Weights of a small image captioner.
Model: 32-pixel images, encoder arch efficientnet, encoder depths [3, 6, 3], encoder widths [16, 24, 48], decoder layers 6, decoder norm rmsnorm.
Training: muon at rate 0.0064, 8700 steps, batches of 64.
Data: trained on rendered solids tumbling over patterned floors, 48750 training examples.
Rows from block 3 of the text decoder, named by matrix and row number. Rows with one number belong to one neuron. Each number is 500 + 25 x the weight over its row's rms, rounded and kept within 0 to 999. All counts start at 0. Numbers have three digits each. After the name is the row's rms in percent of the matrix's.
# fc1: MLP up (decoder.blocks.3.mlp.fc1.weight, 1024x256), inputs 0-127
# fc2: MLP down (decoder.blocks.3.mlp.fc2.weight, 256x1024, transposed), outputs 0-127
fc1.928 098:500548500483519500532493462501471500491500549498510500500496500500481523483499463474549508485516524489500500455500465475569500548500500500519560465500500474478510519501500540469502474500500469488473518511543500496500481517507539500516520500457477534518500500527500501497515476478525483481487500493480500500500500481500524488490514545500493501448514464543540517521500432448552500491466
fc2.928 085:500509490436554515478524521500542500474495481500493477491498516489511537529500500472479539500429550536463518500475561482500504472537554502502500488444500500481529511500506500500508484494500524508517467487515543500525463500540537517543500534500509500478457492500502554480481463484478505458517538531500494534496489500500501461532479466513500500500500505500519537456500500500500478500516
fc1.929 063:491500500464500479492529490492464500483529500514515500461490483500448521500500489494516500469500500550500561500516469567453518511489460510500500500462463478487516468551500524535478447500473500500500500523435529476536524470479500500507486561514469500480452460455509539500476500531527509508513489533468500500500477541508542500500521480513500484542561518484518446537480477485500509516513
fc2.929 073:491491491534515476489528532559500513509547444500508463472500465500507472488500500511492521451500467513541479492508525491524513510500470482536500566524478516472489500489500480500425507461483500493526449456512520500514500511484494550500518467500475436500487484500500461510483500532487513500476458512493525500490520475510481545534500467500493519483565500515500540500492548510508487520500
fc1.930 075:500562474538478500542500500455434500500500464531500500473504500500500494500500529534500500500482500537500431454525500523500500500500500577500500483500462500454455500500515546492502500416537513500462500500524474500559500500500500524500500486554539440509532500484500511500523464444498517500500500500500500500500527528500500500486500500500500500500494500500500491534500500549500502500500
fc2.930 070:452500471502535521515500500471500500546470478500546498524469500455500518479500457520547512520470484500439500500523490500500500538500489440509500553541500500500486443520490539500500479500516461476500510529500494500485494500467431500569500500529500498500471500500500526500500500500465500500500500527500500475452500444500500496500437491500482500505499530478493500500500500479500500500510
fc1.931 090:562500513512480561508512550488504487512500500500477500483470508487453508484500488512506486525512531506500495461518493529467507521518487471519536530515532500429483500469475471492526500520555476519500510513511475500522486512544532475453500500459471509542500521538500447528461449508515518454490490523520519476454507500500500473479470479491516492512457511471508500484532441483489538500485
fc2.931 088:500482532500506523520481500511500485444459447506490500512518528521523517469500513476500571537489541451539483485474483511505473496495486512514558500492518544493500500500500503491511454546476476489500492475515500483507492500500519489500510555506472514479500531466483566562487531515492538500487505512473516487470463500527481491500500500471508500488521525500484454516500500500529500519505
fc1.932 087:500539500500500500511461500466592500500500500500531500500517500500553490486521500452523536460500516500553435500522493499500470546451500493549517500512480500517480474530500468500481520500483500500549496500500500578500579500500500500500500500500500503481470500478511434500500500500536485550463526500500486491517500500500491451500530500515457500554545500518469500500539509486505479500500
fc2.932 079:500486483500452500543500472500464500500530499500542507500500500580500477500500558476479500500500479566579487520500485500484506537500484516500507484542500476500500539500445500500498500500495475500500521484530500500421500500500474500500496500500500500500500539445500468500525458500500500500509468500500500500500500463487525500500500500500500461500466500500500466523552549467500504454500
fc1.933 125:500460500464500500491453521524572500500488478491441500500488542528500500520511483500500464454500482500500507500470474456500531500486500500515514500549528472500469517513460503465482478499456500500523481490460500497500524535500491475508500500531475500500539422501500500500500500500520457594520460500492523495485500500500515470500460500443500500500504500500499500500538500553485457488457
fc2.933 140:456500546544500504500500518471500458478514500511500500481500500499511500462487446500463485538500501529499455430527500500481537500550536500500500512500477500563442500500509500486450500500500500500500487486500453517500500500500479472470505500465420500500500500501497515468546510519525516500500482476500500524500531482500500480479500519494554537453449479466500464531500500431555519489503
fc1.934 084:464518481524500500500523500561529503456500517500539454500500467559510483478500500500500542500456500500523500525500500491489500509459449500500455518448471449500534500500500509500504583493475500500478459471500500500500500500488451500467500490445500500500500537495484500500500480524500500500470572576516479500496527500557546520518538538500457500500484514531478500518466500558500500500502
fc2.934 075:500500491500500532529500500523500489477525486568478519500500500509450500477471526500500500498554500528508511500500500533500500499500500538500459461500500500519500500500500482539500500500546482500467500516561505500490500533500515500529500532491462535463500500547535497513535486500500535534500500500500516523444500568500486498446500500500500424500500500566444541541500499500472500473500
fc1.935 065:463500528471539493524498544479500500442471500537520463488479494534537473523489462466514500536471508524438511478530500488517500488476496500433482534464500480465500483522482538512529539535440536454488524528493452500485494487526517539543500500512515489514456479500500500477534500500505524495462486532462454500518474530500516519487487471494491513500497500554506481540468486500470500476473
fc2.935 074:514508500454534515532517492522519535543548525500477513480489500489508484514500536500475512539538493528520493500473435500500500483509475524500500518532519460472483493500525468529491486500491476500500509490471513500475476500516485500507500487521489500554444487500474480471509500488519528563517524491493500524457517484493488464509524525528521500500521485445456500500499496510474490509464
fc1.936 112:530541500516503488518576509498450540476531473500523477522495481500489500500500512491524500500557473500500535485539462495500492544472500460512500507472554538500491525516468452500500486511500508556478474528532491533500469492510520525501526488509531471528500450545500479522494518477476513495500483506481480490516500560536463480500474500500523520507495516487527491475506517500510500532516
fc2.936 112:528531541546543539476486517476511519510514499483490507571500554500517494500500500467548489526500479462554514489472500480447482532518522517505524458521449475517517527500462476517519522493487516512500485476487512505464489500538535500492500486522447527438547516485486488482490482500500471517450483484522492474509442541529478500513500484504542475548557484493470534544503464473486500484495
fc1.937 098:512479500500485527513513490536484517520532506552512475506494486510476513509509509448518465454510500476466500512515488493490510481475506511479516480511500455506494453484473482544493450534500500500504515500494529434529543523521526486455529472476500500490520488523477528492532500491513491515473490550471486472500469454490509493540500455532529480546512488500541476491523488500506521500524
fc2.937 090:476551493504556506494510506500519479487512517478539539507470508482528489500493492486516522540447515524508479529500518530513535455500519512513500500537493470500490500507456506478489486500517528500481513506477469522500500524486511493519492513500535477500471558510533506527463516537517524473500482524449510493539500500527481532482456510462476553450520482500489550568529504467532507470523
fc1.938 094:500510469533549491500500413470476524541565500500492470469484500524500477500496500500500474517511499500477517500500509479504500500491551469500522500547500521529491466523483533454470454543515523482500460480500500500500501545472471441500450519500500500500500500500544470500500473500500500506446513465500472500517554500522489474539500546530496474487500500548500551500522500500547500500500
fc2.938 090:500496500500466500564449500500500500500526516500500500500500542500456500545511500522500500511557500500511461500511500432480500500480500500500474500500500462538421500481500500500500500530500479500500526500478500500500500500500559500500451500500486500500481470515449500487563500512500500463500500500448508500500513500458500484500500500500543547500500500481483500561500522500500500470500